From a checkpoint of a small contrastive image-text model: text encoder layers 7, 97500 training examples.
Rows from block 2 of the text encoder, named by matrix and row number. Rows with one number belong to one attention dimension. Each number is 128 + 32 x the weight over its row's rms, rounded and kept within 0 to 255. All counts start at 0. Numbers have three digits each. After the name is the row's rms in percent of the matrix's.
# q: attention query (text_encoder.blocks.2.attn.q.weight, 256x256), inputs 0-127
# k: attention key (text_encoder.blocks.2.attn.k.weight, 256x256), inputs 0-127
q.203 091:136142164133170078147146086116108175101079155097143091117107096139118147102148133093111139092138121182140132124130119093100140162143082134103202109127117129112129190103168048096113147155108202124152152118156152158173121079102149121162133137136110158118118157109089199137146122136142158087107097128193172101144159160116068174126187104122136078193151119143112128089142094126089159173124
q.204 099:093079160107138069120187117128087115118147139158145102118139167121150111134115150068114133150170144130079129072165076115129130142091144120098138124185197160169074099118126142167088108102149126164175160100080085137159159103137186133140129147177138048143171103150121086134116159097126154110147148159155133104085142100161187151102164127173095113125146098119115124096189118145115176135076
q.205 100:146147111148109116122153183062088190108091130122116121139128200141101082134146131117100110134083080161167186131153114136120111087098115099133112138087131116104081034088141122122114122104164145141078125134166101080089163192112145121084197114090071143132118122068121190152169083111145109118153141139150110062108207104093153152147177184101123172092080136117173084147103090139156086162222
q.206 095:168146115149133156179088095154125142129180147091172072140213122149112141067128120135092131149170156107147128154116135116177127151152153139142154142148133123110152170145110136193165181164113120116182103072108104146116122136105179157108129133143147109133181134176110058142158166154088100140141157164145181144121164099095072180113158136163158189128128075127175171135140136095137119046123
q.207 106:112133112135056143137069119104126109137119098106124127110111062129105127107130052130142160106151137135124092104082134163093189174148080069148145090092124139166094116144148104054112155133145163123133103087108092187136129184095115149169167135120098124101103136150172125105138150167128113117089102119104117202111121117193091092138088158132153099085143138185110144185188131153171183172150
q.208 095:116163123155132137076128122208108081123140121105063144170128113150167106194144181128102131136094124172164130125136144171098130158154071128105178146123127132109116149079140117106159140163098154098133158147092159080113176186093066083066188150159117174153099171088143154119176140173155061149170113076130107183149127190077151136043102156162171112119149148114173115157070191147145155146153
q.209 109:145112130173174120105129155166150077138118092126155101136152106159083032106153156184107094118189095195126087097099145156126140133095120121133135084107129080110090117139112078085068121107103128089155128130136116149120121148085109101132157170141111124140072153114130095101068135148102125098123119116133178113104184105036139119138049122140099076088154090092105128153157137120142177121139
q.210 099:160128191168102135134080139084127117079113157217150109137119192128145111139144160134163135164117137120115125104059155116129157153170130191083125069175117167059140165089155141137132146136080162138088096096168062129137071107072156150162138149122139028163157103176078081112103122148068112131116061116129165119107119131079112158185126137152143159139116098127132136105135109163132184134192
q.211 101:095093174183132087074181126133125145092163146135097121126131113128089109135113056169139118163173154120093094101166118093157113116088121050182112083121133108088120161155113118110141156128143123149185052158151090186082157115134153157184168138166119100191137112165125130090117105082077138162122138141147125079130075119198142108182123126116126125127160096140182159130132111166129154134135
q.212 099:137127105125126099161202144133106170116156142134166136109145171120126121188088145082098132145126113129136117091140082115176121132107092070104141074163140148116143139107123121128052108136060117150103115106166135123148141182142164094154096156111118102163107090101098163177100103092154063097116184167153197098121137110088114143107153145158103153148097105103212153150110116131117105187135
q.213 099:098109167178130093080151151144179136209158109131110084151111129176087154145195114139177147105116188097116160097094114109127124124144139074147151129099099080163133100106106145079110142149139118117164103085173186156107090129179058139121187118105123179111101156148145141122114143129128137115056122134077122138178110134147122129125098167102173103134132123136153187126150158117092145141159
q.214 110:157074157099156107114174095116150106147124116158161141139149101145112107150118136124153104146116101055152143112150113170124158145076117057085170160092106123119206113091075157099048099135162146124102166130068098105086165186064136133150078130104100156158171110112116146144130180137108144134089061119084141089078121140115132125123086064132145156176082200178118120117153090039045113158099
q.215 097:128108115150145129125156144129171135140079102151083134078190122183121135138089176115140119204158144153116046086098156116101106098226073116144120118086148146136105163147187127159165122126122146127186112129110081125136160121193095165165141072109118117100127152117109088111169138112122108109156235080139177126100136155186072083049139129155094103166157134103135119135147195105126141133107
q.216 091:084123117098141104123101126141119160150124119141164065167104145159121091101117136171167117118124132180148078139117104151109154139145129092128173162116166101111106154134127113126097083144105143155135066140185241147116100113129233083172130127126103133205132166161145096168117166160166109115116140117133054068115121111097106072124109166101148178115091056159127158135073133129137099080109
q.217 101:153106195179126079150192090094170116101103055157118144177086060130163083093078115145064174150105148039162153156093122136122124109143066093102066126167139112179150129166132148087135135155084157114168127111063122101123204150171105118123153150140129148101146149118144074087155110086151125145055112147141179185097106164066077103105112100119139083134120128118116120170134133094134157120138
q.218 092:183105179159100117140121117127117079164093193105114112096153086164138085107119152170138126150095186127087080126181129190089145136125135072083128123057094177157146137143157110103082111129158012142135163134166069112092139135137119177135118112144110087092150151136110143158086105100095182153072116106099135140073086155107110149100123058115130130095160121137160155162176134128154229163098
q.219 096:089142178162108152159175096128093143158151090154080122127118190096130117114152083137154161072152112136098117104108146104107164095148094096120166105161161066121151099126188085135114077074157110153102099088117065175225130156144126105140119128147148090107088105158146120187118225132110105091108111137125151158132185170093132144137150143133121110152161097163166114087113112104109116094053
q.220 107:179118096104137155114113126089159124185135077072109107122131051167130119105125105091118138102171149116145150156046092132106140164075082123188085088124160121106060119140134148090159192158064127123180066087148078137118119146100128150105176148115124127079067174105159189173131156115156154096134123064146182126136190184135116121152091110166087130143143058180161107185169164091136168107105
q.221 094:101172132117157113107153091121084194164142152095068174123144102214090100148130173153116163139134152131145108135158118152125203120118104097112195146136081097074092188073068204155144191120165130107082138152082166075083083125121135136107122133126122114133108064134108118123154114156110130089107065126109091081161149121135051135116128158148076188116101105133170183136099181098165157171071
q.222 102:123149087188112109197085110166101098091088148149168141092078122126090112097083161107172116180137123075112112099119062138093137129133057154083131116135091107171171126059118110151140184168132057210124177164120118124060151128129122092183100165130170195168158108161106099145119157093125192146099062137169084157088077129094084033088090086130128141142116156188150140119132117127112191132121
q.223 100:124165178083120090163113126048104126158150124129143140099114125125149145127111141119123138129099136093084171132142102119167124054105132185160103171125112139102142108149094137124078149048133136114109143128137095173117090124162094172086038142153099099181066086112089158173161061121144152083151116174059148148154136109133140110114167125148106144109135108098117080136165141110188136114133
q.224 121:099117132137190128083101134122155142081153141174094153129175100120207235116141140113147136184160151112094232169141134098080151122190149151134114180162136129153184106181171164121139140130164101113078120149113188091128132109119115118131124094129149142132081120133110111081137134143060176152131125129157119123079133119097168155139108150172130182153099124078167113114128116156079102133124
q.225 117:122114117146101107146082179134153158059158135119120181127127131114103176134153109183131078142067152118157144110117091112156114092139089145125152117127108118136222153179120115093153141148120162118125105168166123070171155126110189134211142195112191101143137112106106108115116150186121130182107134112086199087075142181161135125102170171092124113158133107138154067074161100141091080103177
q.226 104:089178187127119083114098128110074136106101186182170067117128166109150161103099114173153180088104127117131147158080164092124113179162111163108111126119195076119071145134135125131158110138116122105197153214114127129178160136117124116124151141160122179058076133085116093122141132118139161110148148124155150122187190178126151125139163145088109118135160200148113132167131133154145145130118
q.227 110:164104123102091133139067110116117175086070132088093161073124117133080140105134144166082130105134152171170095119103135103145135136150061127093117146129107164139120161103089151179092143082076137127123157115107114105151067113110097138196181149150168132165170103164209107142133162125111178114165159123091118128156164128164081141098151080125100087132129091151102037170092101117109163116085
k.203 100:135098116131105136156102171074184130101098121080172109103115018154113116088131104109130090110118162155160162095106114121144079096133132131087091123186117183117125111140148134126108105121124129174102138123110101112172089128140176182158138095125157154138073080128136068147156127111095151146113113134128150133175122155140118124095139102127090141124150060133166202133078143162079078131120
k.204 107:101116092092118077113104086111134088096116143177109142135124160072162160123022054133131150023085139142093182103095091127136123132141110149119084094163150134070122048136178122176171120123193084108131108131068154104162055124149164125118170131135144132097130095146158116118079092039131161167158099135146112137151128121124126135192122132139142099163112145127145106109060094166086094129165
k.205 104:119115134105071118138136172174071093137098191122089087156124079180161125146157155099115201128187133059141128132097094138136145122115152129111178104133109074102103055142139135172114156122048135220118180176087172103154110104110135164115129186103128079159168069081190127151132114123145087093083118121155151130164121139123134129121106106081111148176105168083082165082105100166104114102138
k.206 095:077147204109201190134085092148119090082107096157168150102120140179076135160093164181130110154098128185160086117156190137093123160145104110176162174110134137131102133112136206168125167135146122143105093125076144124175104131170198090180131172147118090117149140109172146112102158122125079079148124152088082147135134109126107169116122207158093106132165148156180111105139138147116179107133
k.207 102:112172123112114144143148117161100115048116159073097132159136134152156123140070162084118117142117132129105141216130176125169142117168067064107126091147155127117136140089100148124132146119127198094126140101198132096133141159120198117190141162119210140127189173178105105139135143156130090115177107138134148176131097114090156123105078091123115152097144153133094054107118104149106076127148
k.208 108:158123132180077187143136144091128228076101137079161170174169124211122152184110131170133148125109092094134113178097156100126084108162116101191158120101100137113134100087112141079110097117122137128122117160155123142102148085093159120144121163132099128181154137141174117088156128187165142073182151116175114092152085090129127146082161112101174090170080124115106077165104161106166086105153
k.209 098:085105073074120172169125150140152142059149117107074107167151151106121118124083167138149100131146152154148114094203113124137154199137091147148074176121093151120096087109101117093149170213123053090096059186099172101134138183059117091123067139114146087127125157099150106183134123111119131111141151173185029061137145147078103148147099141093117135128147157174113094163105095174130132138096
k.210 096:137107121104122139139109140122122121103144114179121153057144181114164101162144135158107150107108176141144087108132171121142157140195073155116110169151103145124103152078173161080148162148089116202103167193077109153104131095143139101096165149174151098109102207127107140138118114099085077129114120108066087122147153124146157068185144128132096121144140144102192131166091104133174088107081
k.211 113:222109134162137138136089087117184089143144125138135069081112140154130122060204163100094130135107096155104082100108129187197150138153142163109122106165145115154105159108100085128099131144179154076104114092130148098154102180123120121143157090114151176129067165135100112125137146093185064142141166121095105140108121104140092163134091159163153090140121141087167120190114205119103084148125
k.212 105:122121130117118109110025119153133063116135139123129057105128111138118084142140139131130103108119124127106132138099135109192125124170155136091098083102173125136131128156090125105153156153142049143079131192180102132127076154137139103098189098100133073104141149101226137141140135148181149091168164107147141137190167208163088098154152148126100158133086115119153135169118127127133092141165
k.213 106:187102148110096191203145118100154125139128181165112125149181148130153189164137091132122090151105149105131122184138108125144083079157167119115126148126172142181139120141078140172096116102147130146142156111131150101141162127106080106065146175163107142076210074120146132116125119089141101154093159135153101144119073154089173118172114062123107089146123121145167090109125106179129069149165
k.214 092:090092157063112126157074158146110071093123112144164133082172117127135174172105133132129142112093132070147175140147125152112156182148087121142179107092175159120132121109164166116124187139140082150085184108091137092151166099119175162103160149148099168143131101130113118160137211169141135098175126150127081133091131114121110136180052103102120065153110165112121068133171181120103122127128
k.215 103:154147102111080153088120158125185127121144170121108128074140144160170118124139096108112159171143161104177099106092169161139067101166193132073133081107088150120114168153185117116168165117139138139137114176094134104121129086114106092183143082139146183058153135138110143100106150110123148105121080145098138124111133146131122150171153141099110132109116132148103083143149171111102099099236
k.216 099:121143152124101105124122129169115141157129107186084138116070145127142109142136152128139160121129120101131155064114137114138122120105162133125135088101140071074127148118115159109092076113142172088146109131067080169102086133157092103121132158119144136080077136135148112132166145130078135174089186134109077151113078124128159146069178170132149121138158089099103096106131110113151136184132
k.217 093:076142137132077161080136150125112138126094165141102098200148085177114201149074099191108087173135086114148141147116133177113143186174122136168197160161085195143136114146135130169158146141120107126109119176120182129149164087117111177130122080116130130141166154127144196146081094165129107124159114097121070106125085105097092135123135116122121098137162152165061114104156131140139113121112
k.218 095:132085145055115103116139070131120079092171065140115152106121142150146122129161117137140144144114128160097110122116134111139090138186092118164086153168110164155152159133174146114095155161114154125136076132117098173193109129175141129150111100113126111135168146170167099110109152121141139133096120139082114133153128133192216080103089120176121137141041143140200103162097175148129085170129
k.219 105:132129109153098127123157127172095063191148157179134124102146191115163130160111089140154125123141145094138126119138133103084017053120191143117137109082123081080122122105105063108107145143081132140173095126066111125127114150106123125110163113100150109146084118111148110138174153123171127104095125167151124108106139154156180136195114149087151139135107124191213067114144112123120124108114
k.220 089:142169112163139194138155105140141131159129105091118108140145124089127120143106111109074090156096113137085197183104115159115154152155108102133176179071147159116128128118094077125056097149148161127141068091102181098094110099155038096173129195121173123166134079143115116125112151177116079166163083175135146148118133112035084151131078106133076056160112124107125107082157125084099070129089
k.221 097:145160086122198095123095097088115109122102200160068109141154090138083153131134139124118109072141146125120066089101140139135100150153165188141090093165076155108126170083101159087133086097107103181143142123140087127172120076140134084154184136147121135150161143146127067108094101113129098165186095085103081160094052154159136132116108161142177110149119078118100124142085144123130115100096
k.222 100:087124130142113104100107132183158153099134175113084107133102170149131112080113104142129071122076091109127099163068086131163129141107153129143140146143140088151183165108119137183156147117120175127105093103120141122113101176134143116157116129070085097110121159155140104142111105058214125073174110132142132082128096119099117140181114082163092056099127103121136065095115076184149144146177
k.223 088:147151126116043188137064154127141122116164120135140099195096105168143122188127225111097139136144096103149115131109067158167151151090114099117108096082091143120090138115094115092079115126122097090155067143117168120134135125150190138116168157053090164113083132134076079122115179100154100124117140170090142122107075142119163095110075089115097097114129105115093144097128169134095153103129
k.224 111:107108140182127147115147201136121207178108109142173133152117156115155134146151157145185081127095110150121118133131091132158200155071152171123126163119146149133107159079139155152158134177168104079202150126120109107140173101081084181119118135175116101116115147104166169106110067152090082095128144142170101151129106133171110173160106137125104131106146071170175161135129149126178115154090
k.225 106:131130126132102094101193086196133216092141119119166128155153144168168121195126146129087099144140156096123093140090103124142118100075137173066125106077099088111102122162130135140109069064106136115117128062146091183086100138192179135137142174125124168066141137168133111159084139116156156120129109153176107185104161151123102145093154127060098090070110141160134115095132133106146146142090
k.226 099:176130112066114158096162053152156130190107166119120143109136114111139150161132090137084164145129145105129136121140125168106193119084156117121125117138117162177118140119122072099111100137103157179091092135073066158155131105217088119175109065191148116104126068121154122124139088161128108114182098098123172168055202143167123052080123134093136142106154145097108126131155117069160209121171
k.227 096:111108137100122126098124126093154121129141171060136128106131113175116162080082139147131096114104107129151118121110090089145131144175135073156139114115086130101113137077134170145138164132077116125125127143131131115089156114118162208140110137077126124056102181140144103162102140125105161100141118099093141124153201111104176160137144084090119119160197127183161143100091217152121106097191